Rows from block 8 of a small class-conditioned image flow-matching model, named by matrix and row number. Rows with one number belong to one neuron. Each number is 500 + 40 x the weight over its row's rms, rounded and kept within 0 to 999. All counts start at 0. Numbers have three digits each.
Before each neuron's rows are labels from the 100 images, of 14976 (inputs lightly noised), where the neuron reaches its highest value: "responds to" is what is common among them. Only what is clearly more common there than usual is listed. The data: single printed letters, digits and signs in grey, bent and noisy.
# fc1: MLP up (model.blocks.8.mlp.fc1.weight, 960x160), inputs 80-159
# fc2: MLP down (model.blocks.8.mlp.fc2.weight, 160x960, transposed), outputs 80-159

responds to: dark on light
fc1.425:512509513525508593543460498485509453465609477503521547469563505445517484481481541482421559508471544516546532460485488544474523473511552540467502496587522481463522494499497486586508465481483576505446501470473467501481518516465532517511470516
fc2.425:495507468574437538490505464503535486517492458394503490375532482464507472509544443484453547483495525519456499474475478398498497503487490526524474506510513478503516489542382536494509489479501523545456510475481523507488513508519430471584488523

responds to: serif
fc1.274:538474476493502488509602490472539522495524491536484543497526522612510542477486511530540533539535475521499541541412477572450571497525470462478446523422516450525525481465487538503429497549606540402518479447524471478482487521488551549451522511
fc2.274:500509522442532550504520531580526488466486521443489515499519512522446546480556450535459448515507505469479457469533529457603524476411418543509531425504489458400484488449503468513492522532525439491522518438448486527496466525534533459537492478

responds to: capital
fc1.568:534536479515525505490443482479510483526612484510517528574550466495512559464435532518476526464542475555539504498461522431527524501429453538458517558499531500484438498535556483508472439488463428502538476393431519540484487479407461507479459543
fc2.568:524498522547459562486536456515496493487495491475554518561506518500497510493489570495503505473474477503516513523501483519511508528541507500453472456496473514449509428622440492526469475437464547518540516458498526488489505527502438466588524531

responds to: bold
fc1.122:559468508523501568472449484500492545523537443531465505454509513495568563469546510499500429483500489477490530507516512515581602460403456554499507522553495476469494557502514492484481485498528450428467475526421500512530467547495496508476471506
fc2.122:511475480548509506486515497515485472488497578461525495510486506514525510525499539535471527468464496519522468530473519429357543537639491477483521519512509469458471481488565510520496525479470535523466527481501514497557521561533517518479500479

responds to: italic
fc1.161:481493570513525481468477499532470550481392470477472501406507486446526507548570516447508489495436438580536503525550541475463507433517491549484501519451519428459573523467482514511519547525540486514511476508531494490503541565491490409523526536
fc2.161:502421532460492573484482492510498509494539540491443525413480518501469478505469483495513532460527434524523526522498490452596515600523481483450463546492515553481511524488547499483496448456499493508493498523477541489531476519525522470537488479

responds to: serif
fc1.421:482485512538481537486530502506524443529547478456533568462504518523589531507485450545462447478479546529517510494496514519512502426488523419524503510545494524509475521401488495529508485456495513536481475452520508491514505514481553582554479472
fc2.421:510545516521460535485455512518478468496488523307507515471512506503532528468551570538504532504421552546468472567495495368501430542473482473476512520528508437479614488541453493490504493511527562527442501447458544493548503482495475533484492528

responds to: the character *
fc1.169:444527470473505508542492564502514540499529543490520532540481489495502472480568465504503522485548467526516603541487489496498543505488495453458501514494531528541483489522543506420564527494555436488482492470454553549500534504506513451608507477
fc2.169:500503502586572484516501523465492476506497420624510426478473527502492473524474428490495483522511525507499507453495511520476492504537480486474447451516465505427551486433450502513507494502530478497493478489488517467476539440417442492476521411

responds to: sans-serif
fc1.176:479492495514581499543468528457533536524557510509454506576512466553518511482495485434490503502564399499495532478455502502449474483424426467506577478472549525504464494519555499467519517503542447511476507508525510436520512489521541511519519480
fc2.176:490452505466364477483516515527533485500509472521441489534501527521447526511479465469508524501494490503422519529492505565524517498613473490489508463472496508533491503469482493485500458534497558487495503511499525501522516496526481478502497491

responds to: bold
fc1.687:514496495551462499480424523516516457542530454528473577429488529488569497558460545495487458503465497472517525463448484471511560511536480466478502499560470532527541573463476460587443474491488503511438529554491521490527460508480492568500507548
fc2.687:474511517483590449498541541482515509508498507521484579480497496509508541486424451528499522513536467519498478581512506416476544457449485503538551546550521441508462517514513518520456583551527582481451489543463515497520454500577505510473486456

responds to: dark on light
fc1.148:496556557481466419487499478507465467500506486529495462543506468477512527540466531481521493455496403573603499487518476505494454462534478567551513512467533523406457537493522504483533525453520478578547491432495442423527535526471552455496458504
fc2.148:504504507456469602492476538488508485502521473516448535522536507518511507508478514514539516492507424491485530473486508494493486568456502533494452503498507567509472554513463522490469470487466543520477494541498467491465554533429359510551515546

responds to: capital; dark on light
fc1.767:529475540493511506426511486541468537382533436455529521393461446478486506534467495501516507472447485507506439482508481496515505437533532599462563543535528444481488529523476530502536523482496517545496481436467578414482520438556465462348528540
fc2.767:502429477532428491500412528473523489472535456576518504494521495471432483474457462551539495530553493534524409420520471502409531550510503546630510585437491496501455507465533459523510513494525488548515498415503519515458466420498584490553507446

responds to: capital
fc1.76:515538502509463446476526490513501464518479476457560488553493506465510517514539516497497511513509509557540439534556490495480499454507536537492478508494489485544473580515451483471586545535489479526534489457444437512521463502556509452454494490
fc2.76:511460500484476517504485516507489541506518575607522461512502504466467493475578576507512544501504564479491511500528488443592453542439503517525506509456497579538447487566579502494540487463511468491576514475495524500551468515450398561542514514

responds to: bold
fc1.328:467464509498510481437490518541517541537547472516508528410428518525481471506536541529464402498457521478482536519479485595517469536480499526497525517544498479493565545475494439537507478487505418483522461493457502525501489476516499523551519531
fc2.328:521470506539453516493507535486501494475542528502506561458490503507505532501403482514508527533395510480445472663484488412454514465503498522485505527482494472505425549459569511485500505532531501580482518550495453510602527500516500542450494533

responds to: bold
fc1.704:447473509563479449488463454544537525536467497505440495588511542569558553409514487505524476496544494523482585539479520462533476558442453519496557480512501493471501376493491477462469469476507478486520505570456476513538464501504548464602442508
fc2.704:491501531490537563505566456447464470502537520540449473500453510508511494521550421477484520535468538495485549524469496441404501476584507474496539498543536476521502479477580496507492494511523402522557502597443468493540488539438446452433488464

responds to: bold
fc1.47:498456514534529512511539468512473443574472521511484524606505524485532495531594511543515626571607490513488511474439509561540488504518496532555496509487488466494492514525525507449550515530567427428549492513470494553541469563539481463471539483
fc2.47:501510503473457501490555515545470505492470490564517401532495526513505494514482602491510413446550629508495516475502516413407561525557522528461510522560523477483431439461554481502516474457559427479491487503488508529527491538495555461593485492

responds to: dark on light
fc1.505:546515536551472473509479445478554464519502489432467598471521516501587568523485434532421504458493455493457580501515525491438548486498503518488460507535491485498494476472477514526498467513553539514501525528526520485495453500477582556591470480
fc2.505:508525513547448484494538478494478499488434468348501498510476484537504494515608493507513497489500492512456472534482514478598522512590488473549518538572484471490655499494416514518492492471532429525480501471491502506540563471510476485473516460

responds to: bold; capital
fc1.189:519520478500518478453447475494521484468491501498465518446478477485585554531458545482521466519442519500516484521512481426547527501463489443485556502482526510471545461455508482529500543490490573535444495538490515500498525481558486518497510554
fc2.189:531492492530535421465420536501486462514500476549515551444515514503489491503510443474456560515429544510525507499492507506404515515593490481481536477458478503550496469564447493513463493539498546445582471543524508546447502539564468505469496519

responds to: dark on light
fc1.468:518474494476507458458502508505506442451499465504539505464490509559508443499465442512517502464383526511438515514466465496447483493480520475506490493543510508467555561398499426481483505525490452525510478498548456413481514507495519573573533478
fc2.468:497507522557450477485464490484482503496537571529485539474516494513522503512472503514489546447402526488479485371482489471552435523541504518503491475509493486501439575507450489504475539518467477484523493483523496491463402495589569487467526477

responds to: the character %
fc1.464:524500515507518483506464465475495484444439487517495476483521486467519479516485542415479501453468379565581490540520510420519488449471455551520577527482512447513522477476496505500485558497493479531547512578452497467468454523572470450522483541
fc2.464:512428545490472588496423560520485487502549533505523506460554515485505479505464547469474549482499441509491553509498478489464542486585494508487453490451525527465484541521509501457508485508484561490484491523492508521480493556515567439440510544

responds to: capital; serif
fc1.333:487495448490532492480483527515420469529520483560528545482473473458469410541460519523404487483457471494515509506422452476520509540515571482507501526549531483555476480494524507531530493516502497540508450513452512562522510424549443487606467463
fc2.333:474452486518436448526436537515513470511445475481503636492520531508466551476406450518528429512503555523477446476482489434440544508514504584460446479536461483509496526458476496478478581478543520455506503517499574548467412446536511501471533477

responds to: dark on light
fc1.12:492481522518519521581513511522466494545486507545430502545524513621483584511590499443512507510563471472494548436438479475569540537448530499493507517472548494524556444537503521445434526488560470461548482453460517527527484502460508525501551517
fc2.12:488452480452457548513559451506486496505460541511443472494484531527482515501526554539477509521469581516464507486472493494400423460550563463529522519553511476471484451523508537496476456508611399494501525473489478516575586518400569443523498445

responds to: dark on light; capital
fc1.496:568547538569527501498506500452481513502417496471535491507496470483478507528550437495482523482502574521379519475461475439449519531491545553483447512422523477569560509544589483482488520480542531513439494457508492427533513546522519480458478517
fc2.496:509446518449437591503444455500457491496555471564453576518524501515509506511532574518492538471501499500560533485495522499531482464532526512498521511437511465505491486487404529509484476519499478481541495522521497512518509524374533484488523543

responds to: bold
fc1.242:471530464491474543508484501480475485501464469538549548535517488442489445526559495495497507522547563487500510503530501479518511481477533485467552508530486553469551555501443457481527509473571505467491484439424478570496496446499523513519465514
fc2.242:489521507514547403501523526494500496481511600502565522479540495494525497451448445478508479542503506481526503539513499515418502487482518527584527577478504480526488533534660491502525512514514483498512496419466495496500544459515488463492508497

responds to: capital
fc1.141:507480549544509435472523512517482491530564509523498520522505493523485546556510494510500540521513586533359533508454501478516467532574553501557490496451512481517533564541531538521518438479503529540452486481461577508512448470450497567427485551
fc2.141:509474530481448585494496484515483478491509493396473425495499476491519487476519560502499484512449530484450562494498459511425499419453515530440475466514528516512575533523459519509512490473482491519498494498496478496535512493497596445535487544

responds to: capital
fc1.125:510510490530544469489505468509497437478671485502512527541495469523510561466468454454505498464538424533565499524495478480467527567489494517479503532541495539531499515505521482481405446508557489537529494443480508453508499480444580517589508539
fc2.125:503511514472378604531522471468465503495515490538480522450448496524479485516549460497491506493485512430484539465508508561553512485436506507442467469507469479492488519542460520490519491512506509455512528535539473506500525515475329510491504496

responds to: capital
fc1.691:509517489529501457485551499526508469527458443538533549609515534467489485506560564526551561537575512503475556505470478558509492467512535517555491476495466544436512455473446461450537528469557423447547475506487427475513458506522485497472534504
fc2.691:510539490425503534509544525499475501475532594478489408514461501489538498505405497501516522453449528528515506449511498462498472539465522457509520439513507464454456475505625492491482484497514458495518517469503506505515480494571477500604524515

responds to: small letter; the character j
fc1.470:493527483467434482527510525519463541465523337438502495535467593491448538522500443500522472522493447503470427477506450475482478463466468537504548541520534426446424518543476479462529495428550477457550487405521487471565491485556476518479524537
fc2.470:487459534549533517520575526516528525484455571456507378507535505515526589523606542467520479524483516501515488586522525449526450535475535492549526596446488472533511508495523496435483480491425387501469495430463455501515515423488569514501519428

responds to: the character %
fc1.26:540508480508475437470482505513517539524554516541553589456492557494515514495470451498491459534488603516410555509460498474468479536534573489565450493511487501553477476476534520521524451484538514527479460542495529532520458466461494552554471525
fc2.26:485499519555481609494501458516524490506496531336468464487510473517523480480486538484525498532437509487426537536510500479496512495479494526428449507499511458489565486506448503499482483541478488513428504502509476514513478454543542429478506523

responds to: capital
fc1.196:543511536507493581458458509477531437550529499480414466465527497498473528571510546489492496525527505525519505466580554466525492476490446517491483472513498496446551528530482481485563513481500482457439507399491607512484496560569531516396472522
fc2.196:501573501401516502472504559501465528525522490548496513503499473500529527478414564509467578466507511510506510490495462495449458454527463493536481540533491457482474482520493512486496509461496596484457518371534515522556604564434490498534470518

responds to: capital
fc1.153:540463541499495527460518543484486455480485478477476506536505486519480563499527568488502522496484465553507539465525516467561490423481424564463488499478516501492486503537499507517523525523542517535432507433524517498481508537567528424403523478
fc2.153:496490504391506481475450559490492512490452494594512476518515460507462471488489538506480562476525541462516516514493494523395428471555509463591487465440447568500461435500483510521510467472483554447495521456517488466525580592532503474568464470

responds to: dark on light
fc1.557:541493514509514426478535533508476471494528544531499557544497444517515463562505402463506544533576458543468528532439478458523516494524537520465514502496512478503483558536522498425500461481506463535459530483497526462467567485488528507474536541
fc2.557:508462474524476461511481516524465490489484432525488502527503538528512488539470498482462509517530570472452512465490508469478570498495515506598519501561476521501596541464445494510537464556569518554479481431540436477406570500424442523584495487

responds to: digit
fc1.412:506521489519489533512524488479492526556601428531540554553432456507518539502470564478502475575529537512495572514486498485491496517507485495443520534493538451439540536557477485523502550488505562482460482487459535556502516481447586526556415540
fc2.412:498516493466501494496510536511482494494511361429486483433502511474506516501498552472467550392382475498513522529519486542523442476451504521525512509500488468498475537524578486495485503475432529519519482431494510491533552522517488469534501562

responds to: dark on light
fc1.67:533526550532478444463524479497487443509544463512531490591499548481508464487494525449501536439570575503463542445513510506502416503533579563554446495491528506488479474538481433549479478487500566530463533537451490521513488508429500514510517487
fc2.67:494488501456481582514525471508506506499507544468501489661525502463516502497621471479499531489461474498490477490504501483510506466469516468442448491501496517507489514458500495466502469527465538517480509480499472506477527489528454514515513581